config = dict(
    model='image denoising autoencoder',
    image_size=64,
    bottleneck='denoising',
    encoder_activation='squared_relu',
    encoder_qk_norm=False,
    encoder_parallel_block=False,
    encoder_moe='top_k',
    encoder_moe_every=2,
    decoder_channel_attention='se',
    muon_scale='spectral',
    momentum=0.85,
    lr_schedule='linear',
    warmup_steps=1220,
    adamw_weight_decay_other_params=0.05,
)
Rows from block 10 of the encoder, named by matrix and row number. Rows with one number belong to one neuron. Each number is 128 + 24 x the weight over its row's rms, rounded and kept within 0 to 255. All counts start at 0. Numbers have three digits each. After the name is the row's rms in percent of the matrix's.
# fc1: MLP up (encoder.blocks.10.mlp.fc1.weight, 384x96), inputs 0-95
# fc2: MLP down (encoder.blocks.10.mlp.fc2.weight, 96x384, transposed), outputs 0-95
fc1.338 145:166137106133164101134147110173121152127105117109114129118130100183173075125131182166112149142156108151118090109102137145149106124104133135134132123150146125122097134113080110123107149144115138117105133148145138059164125096079130116136110157113159110160157129118134112145145085136120095108
fc2.338 173:167128154111148114126139103175120157128112134117150147119124108165158086111112150178076158131165082112096095120118120161122134119131148149135119160143153130125105126124099100113079141176128136138089128155164165077148125093069143131120093118125120105147161140144117120123126118152134109118
fc1.339 023:114092113130144168124148129140106136131178130069145141139133113099095127130149145154113113169103140171099179134143126110141131098138109145087127113123113119101134172155128119136125093130106090107157129102090155174119161141122136123157111096148157136144139134101111083136102136134116098063
fc2.339 016:118090155093134113163073099123142078172076126099141144121143142153124135158105157140104142115127120130099128130192136122160136101110139137134112183113111151125122154119175138136150094092151112146138185116103098129125116119118159146122155080101114121127125132081127117128135151107129122124
fc1.341 149:119158131137118100161129113105135148119162122149083197104148083109085121123125160125115139122131123138098087147125125118160158111132146122130150103122134129099112101129138164161109113181137123171108111126093122127149108142103106157181156113107169128137091116112141143149103139146065115153
fc2.341 155:117124134132131129171153132145127060116115134147119116104125130105114097175119154142130152150137097121092107133125106129084145149149168143185104130128134116126075133112159142144122106162124115203118157133105140098120106109126128145184157112090130148121126114080106141123145140092122154150
fc1.342 019:101150157080096169111174156107092101130125115107131124126166130137128140120154130137101140126097123138152149142133136110119115106104088106127109105129130171120116081115154191119108102135132166109123095125167171115180173117123089139110085133124150109102113144149135087125120138116100113151
fc2.342 017:116119162128120136149146119122165171105178116136101122096132118147140127146090100112135103114127125159114129101147114131106120151140090128133137115126148072133148148155110175156132128142136101139147105068120079111126176142101149125146063062135140109143141162104154126150138137097110145123
fc1.345 011:137111127135153128124145136125126141140103113119107097088136120109091155129139145127110150147105115139135104117123114118118111148169089147160154117142129167126114161086133127127089098150055112138149124101135143105177102115090165130133093143101152174148157123162150099135097071090095121152
fc2.345 014:133129113141125096133137117145117116141132142166131125108146148126116115128115113113139141136053148119103137115125134118104072146128127117183150140150188146157158137088116105139114105184109075093137152148132163130150112120115174091110113096139122129125154097125131193127116086127152119119
fc1.348 100:175169162143116139118130093120105169138146103147123118140157129164111163173111110118123132113133133160113126145127118086121139118157076084086127097150114116088107138107150075136120127157122146093150160111131130136148120121106095133113154082111117144128115124167121150108126185176143110147
fc2.348 115:121128090093131147146128128092137109166148125114129131096125163127127136049114201102140128140105099113122137107117157172128126167093151128145120156123106149147142120142140167111112137123112123104138134152162126106102147141198146105077117124134163121133136123136145091139121127083098109140
fc1.349 109:116162120171158128095146117108151153123165176117140165141129145116112123088124168118106110120133100114103140132093153153172089112146152096156138115153089137118103155133125124116107168136125134149117115088107136132112162127107121070106150144119140154142191098098124087130103139162101120142
fc2.349 107:104132087123179134161174124135136101125147144101154127128160126115103109114119160115120153107142072085087110125131111113130162158103119096111133130140106159152064147118143104128114182157125140154122122146094141096134150114167152127134154117077149098148147130111115119130129144084118161135
fc1.350 121:103148108103101157162135111095164125102117155093128137143119118119091155119118111129147106116125127135133127113160096144137125140187157154134121129155152105063140131133164092136146143115165109112118102123086146155108107164064085151143121092098118108096135138118130145121154153117161147165
fc2.350 117:121146104105106153139157106128177135100102156085128123159110113138097124137146107146145122118133152136132099116167101131125088155154132181149124117148148081049154125110111092116139133130177092139105096140071129154140136158089126155130119113107134121124115111142160149154146114155126142137
fc1.351 010:136164128134094143149148152139105097120127122132117127142058106124123107114104133082120129117108098118125114154127155126116132153129157164136150149131140114152128153183104141076140121144166083140134095108118157153141112122121110146114079133177169077137132135102098123119122184134165152100
fc2.351 008:104078116113137096123100115140161156137085147141093111148171179096150126140159097149128121142154122129113138113110105131152093118153136112135109131116110142121150091102166134143144136084066197106118157130100135107142156134160140112132166129121121137142117134123128188147119101098118119134
fc1.354 009:125151151154128124137119137103106148129117121157110160128126133146102155155133114130066128107106094122130136101147126091097149117119119108080165144145146148110135144129133147146127133168120208149152131111123112122147139159106063146085108092119165114110156142117094134172152118127140119075
fc2.354 008:136122112105114117134133074118136142119129135130122134098113166113085150134097133087154144078145140124102121160178075078148124122114140117132144161150123144111153135113129112147158068133135125114100173098167118123137163106117136093152148109121129117151140110104150190164122118126153166119
fc1.355 147:111135075166117145127121149149085079189127124114131107121148104157165160146153091181120115184136132125152125104154158138158137098099132152133156153108106123128113093113117127076110141136163101102135141113127114136134131126122141119153120093120174119133142140107080156128114133090101124115
fc2.355 147:152131156117108108116161123120172143058085142131123138159090128127120106128150158107168140058136116168109135142102099132095107154141150127142108122148150110119149168084124136143155136105123166135138120157128132125127145129123150124106128161145119083125101099121175129120147113175123079105
fc1.356 006:144114122125140108129125148167081140139127150127088130176113076102105151128159156138114117122092146088131119134163152094119139122151172098086144143160142110089118144124122125109119129114143161132122112158101121112172107151130142164098114175067157116152118106121134140130084103113167123150
fc2.356 007:156124126126135112136125099163130157147130156148111098144105108122129131154110124123153078144126116026135114104159107120133127176132135110134144154146134128132156111128138120115133111123146139132097158127109099116100144140128180135128104130088139127144149054128105151136106116112207129118
fc1.358 134:096132113132132159138134089163173125137149143175095102144127130136157142169147112135112159133135161132118148151147128099134123123132125131107093134143174113121151117142143107152150078160105126087104116167107120112100112090121185108113119107116084097119103110181127172093082117135131118113
fc2.358 149:149087120131154130062141160130123164128134093135115135147124147138075127144153086129116100097135157155167125093107150128122138163130103119103096072135151132120133118122098119097135148070113114120151134136184124144154140126121127083148148180142138134131136143115121094134172134147167111116
fc1.359 101:123135082166130132150119154139127123126096144143102145186132140098174112143122157095141140123151142160110149125143150127086133116044160112097155135075123157155121090129098100095160125115132141152155129125100109111130133109124153105146123151115148142145112142098130160077110145137092124117
fc2.359 111:154137175111145106108175167119161111144127103116133092139082110136094099174132106138124127159131141103140109113091145123110094149180075144145129111165124118086116148096145157098112127164127114148165116153111156147155099157142108142106118133147137107106121114166118118174104098130126129113
fc1.360 131:167126109133121095128097107101079115139111127148141124179143115122146131125148137122135088125133100153113132118152139137115137141152126185117183186132137154114100147158139099106116134092106118131170106109068132111098109155103169131100119127122142167147108138123134150147149070116114097096
fc2.360 129:123108139120169153125168141153171127129157148095116132117120141156143114149133146098101168106135145114146125146126124072125142129115136085106081034120118140139128149094131149128122109156147121156103129135144104135173093109149066115166125150100130104111139107154131113136103163133131129132
fc1.361 016:143137085130131108141171126136115147133163105151137148131133095116142122092132125113144119119160150123103163160149117108165172122148104107115103078115206138098113128063096119127136138135140142135126125158163098107112139094092139174159107128105132144137110096101152137143111136126149143082
fc2.361 014:138142088139111096152143111151122158116145118081116105137108126122127148113120121068136101109139132109118162143114091085172154130132124116128123119136159137093093130099133164127165118181099154125144132122155117101123137118091145113158162147130132158169129097075145115091147168117172165118
fc1.362 140:154149164112125125093126141142165141127130121157112119127154163154083133123115110103131141109094155167083129124097142101119127090092158076132108133160124136098115148140089111142169118110117116172146150133099161175127122088099163115129136182104111126100140156155155093120121125150103114136
fc2.362 129:099096136139156151143122104146092044126132163146161124123109118123128149114168108099119120117136110110158134130113165133133120143175148151168160132117127101138160123102148106101138163157111119094134116146146161109136103128126105148073114112121114128136093141139121183121173103099130111083
fc1.363 173:087117127138120150128145142133120132138105136148136118132177126136126122144116119175124124120085139083124114097111121118087161147107091111126189111128176114171121132126136135132162106111142161141134113130149187109141094150121169117114057099107139122163144160131138136141113145092078111153
fc2.363 162:124110146133118129175150137144138049152131131121118136140181184106115125173111154120124128124143136093116103114125067115118131152138126138120163065131151109122129165084139129135152140123094117142131148173117118091127087141137110139133132090084129101150107139098129126158154120101118131145
fc1.364 122:168101142084114109134111114148129113080133177123153113146127126134148149158145138152047129097151173124133112061162114167147132151126105151158136141139120149112135107126104121143155141123113142164105161135116144081127120121094122123137162156111095127129134129088153134102153112115106093130
fc2.364 133:098139114164142118101126159102110160164137130123123161118155101137114131088095162132177075147128107139091161162109150131117110145136119102091126114124111091097156177133158137090111141143141148089124119094142135109110139131141163173155106087157158126157131122120094132131098145142116153159
fc1.365 134:148124147153133097102136104144189119127126127171134119119137146165102133126126126089126095090134147097157118161147117119130162104131154098091150126134147163117135109111104064130138133102151122093093125172094115106120118106117133145155102092088129131109127155178163136127151118130178160153
fc2.365 107:152114178118105145116119092140153128111103151145146147114097129153154122158123156161131142110131128157094091112127173135180139081109164105123080153183095141125120143069108123127129132126096076109125111135130117089107097156136119154160149096133106145146150136114127151123134127114131084142
fc1.366 015:089101115141170132179152138146142099163152096144140128113165124104133139127134114119121121150146129123118108123115136130165118116123139188139152109135054113118180118138094110127157162109109130159135128153122112143124120166183134112100166109127087150107106098131109140160165086105139138145
fc2.366 011:132134134125095122119129110157152148116107127130103125127131121147083119134119150114133137125152103126092130086192120113116139155150131147127144143149132107153119152143126161112140150171124065143096128066098150118100131109141143111190152103151063126144149111163103169122138098138135176116
fc1.368 113:132133173091141163155118082135077174149136115143148160137137133143123101137082131143144123103137127117129129116122052153101149106126134031130145106124117100085118131142159130113118135140136131110098131148147122158142149130155123141122121122127129106079169139160112138131135114173134120122
fc2.368 124:113143141127145126097120097144148143135128121097131158143100087168164120132131164171115095127154097130121140138136072159108103140097120117122166171135168119137097111080106150110129118100140135101151095124129148085154114086147116165123127161094134140146117116125151124156109078169124170111
fc1.369 155:146132109125151140091104121146123120130137115129137096101130109167097128097164090107135158132164119141126180181127215138139107112131129114108114164125094146122125116150123123131159082120130151131133140143084160145091106085162116136106149121154072156129121094124127126117132106131113170131
fc2.369 189:100125134124102098162156131133153121144135112101089143139147143083138146160104160148131074121113129113142096101134051106128156138118109143137133097130168129135139130098125135161126163152104123125147100135142113105176159191114127131177106106089166116157130167134144122141112136111130096129
fc1.371 139:104179113170086136071083112102150129114140104084095162120131163145143133127088131120136112150128089120113108127148082103150106121148117142143126113102094149141129129116096158180149159139147132124108149119147097154135125138127085143145135157152163178117145175111136095114121146126132112135
fc2.371 106:138135149139109162102162146170138122106109140121097136115109112165103112097098131109135154115140113161080118129160089140083106140129082128085156171098159099111125120152102116126128137137141125091123165153135174128139144141110138103106106117109137141116139165152152113160145181168127079146
fc1.372 124:137116138130173163109141106125132145107119129102125176116128102053094096107090099113076116111140147141162122145147099107133150112143101129154121129118110081125154127142152129107091184108125140147186100126121129123130138129147107186103158096132123156135120127129127152124144151172146125146
fc2.372 093:166119127121146144132111156137117111068099126121078150114121111134115160102131143169100146121156150165148132118139093178139179116141145146141137185086148087146158104134125113103123131134144136123138096147131157103109122151123086134083141079170095089131134135114120111114145129153117103113
fc1.373 163:110080102135170097104117121108153134161132125128116132116175137160129102152115118122167114135122155138147181078084134143148132134114139115121139090122116162148085111122164113106108126133164141129125101082074109136150133099105121101165127116142157195113136128098136126130090123151153131151
fc2.373 175:123118088114136113100091100116120133158178119173119092117165135128131118149109141115160130158123152142145165108092165133142121101131124099137152056136113144156106126135140133133115116123152124136114116115075102150149153152174114130177127173108156134087100101089108163105100136121135143126
fc1.374 007:109081092105120172136114156082095128067140106125162103122126092106158124098140148139113109143099157104110143145143132103136094106126138144085130133139136120095126163148148122125100126103110116132142099152132131116140145118158160118143113073139173177130132078090079151129136118155123125133
fc2.374 006:134122156144135106143142103136133153186123132109119131101085150117106098093136140145125119115173096133140069141146092140127121085112132135180126151121132142146160116148126157121167136105094113109133169139155112121152096108109107114088156109146062118149160171151120115126132166109155148117
fc1.375 017:109129120141136126137143143132150117149133121160088141111121125118082118167141126122079132117090114163135135104127084139089104173131141141186151144119115126151132126125189170140101063156086127138105126121131090139179122091089150135132125114126109100164144148142116124098094099137124119134
fc2.375 019:116145126162141120130143092139133081135163149189095131116119137123084126126140154104145146131067143115112146105120126102089094133093153150173149124153142159152161103104166149152124078153137102123119141135114122146126124105124163104129131085117089130164138116138128192105125108121138128098
fc1.376 149:143125082095123143127131139149184121112110152166111107126118129170169092098100170113150115113122138112103157110115118129131103081117107182147123148119139127126119141126091143071141117111158159112121117164156130128085157132131107126140130131181147127123111150104124130170179141129110095085
fc2.376 151:131143113084122129115113091132162130127158135165139117105142115144134106045120159101108123088115130128110166095114153122140134101125100182147112130127135134140126152123100153116148123134138184097100131156172132158089156119122102131132145141153126112136111131126147120160175107126088066113
fc1.377 007:167163124143102158107164140120123108143171117159149168127093103117121116143133111115109177120132120141162138133101116095149106089146152144163092128163101106158092099164102110144135117157101087161143105131144078122165137141119170095120092158121140152157144103118131134138141117147105103145
fc2.377 008:120145119108113151135110128106133135159104155136128097126137129140102192133132132129180128121136140125104115142167111048147151102127171109109137149134125184080112127121127118097153091148147128129082166094134133122143115096152143117110125113121102133143110127106182179123110176115133106118
fc1.378 128:121131151085120103122138119131122166141109155141151139146126133082097098151059112150101159104126139152157130119147138131115123135149099099103151090135086114099139129137185143097124115158138143141166179098119123150144102151148094126106177133155135121101119087115096151161139149130129157107
fc2.378 163:103133158105088114124150107106135151147110162135131140144139093101121093151102105168079140097149157127158138122165144080113072132166123116101161081155109130101135108115142120109152148192136128149152163101084126142129124113135087119122156157162131152107129092138120151134125122121121147121
fc1.379 095:122115120135127129094142119117135135094075144114146177125101117119118093110109158116116123128130127190142120094113121159137111145085141097105202107099102128115133081180120135154155133113124147170129102164123113151126153121129130170102115118160176100141142104108131146091130127165129121113
fc2.379 101:154106138123175117117117112102127130114105115163152211101122127087123110096127177096176115130126121146115127100119120134120144126116108112161178127101100116156142134150109129175149119111154163118126108145121124144100159094118136142129153106173167112115159114133141112070117117154100106131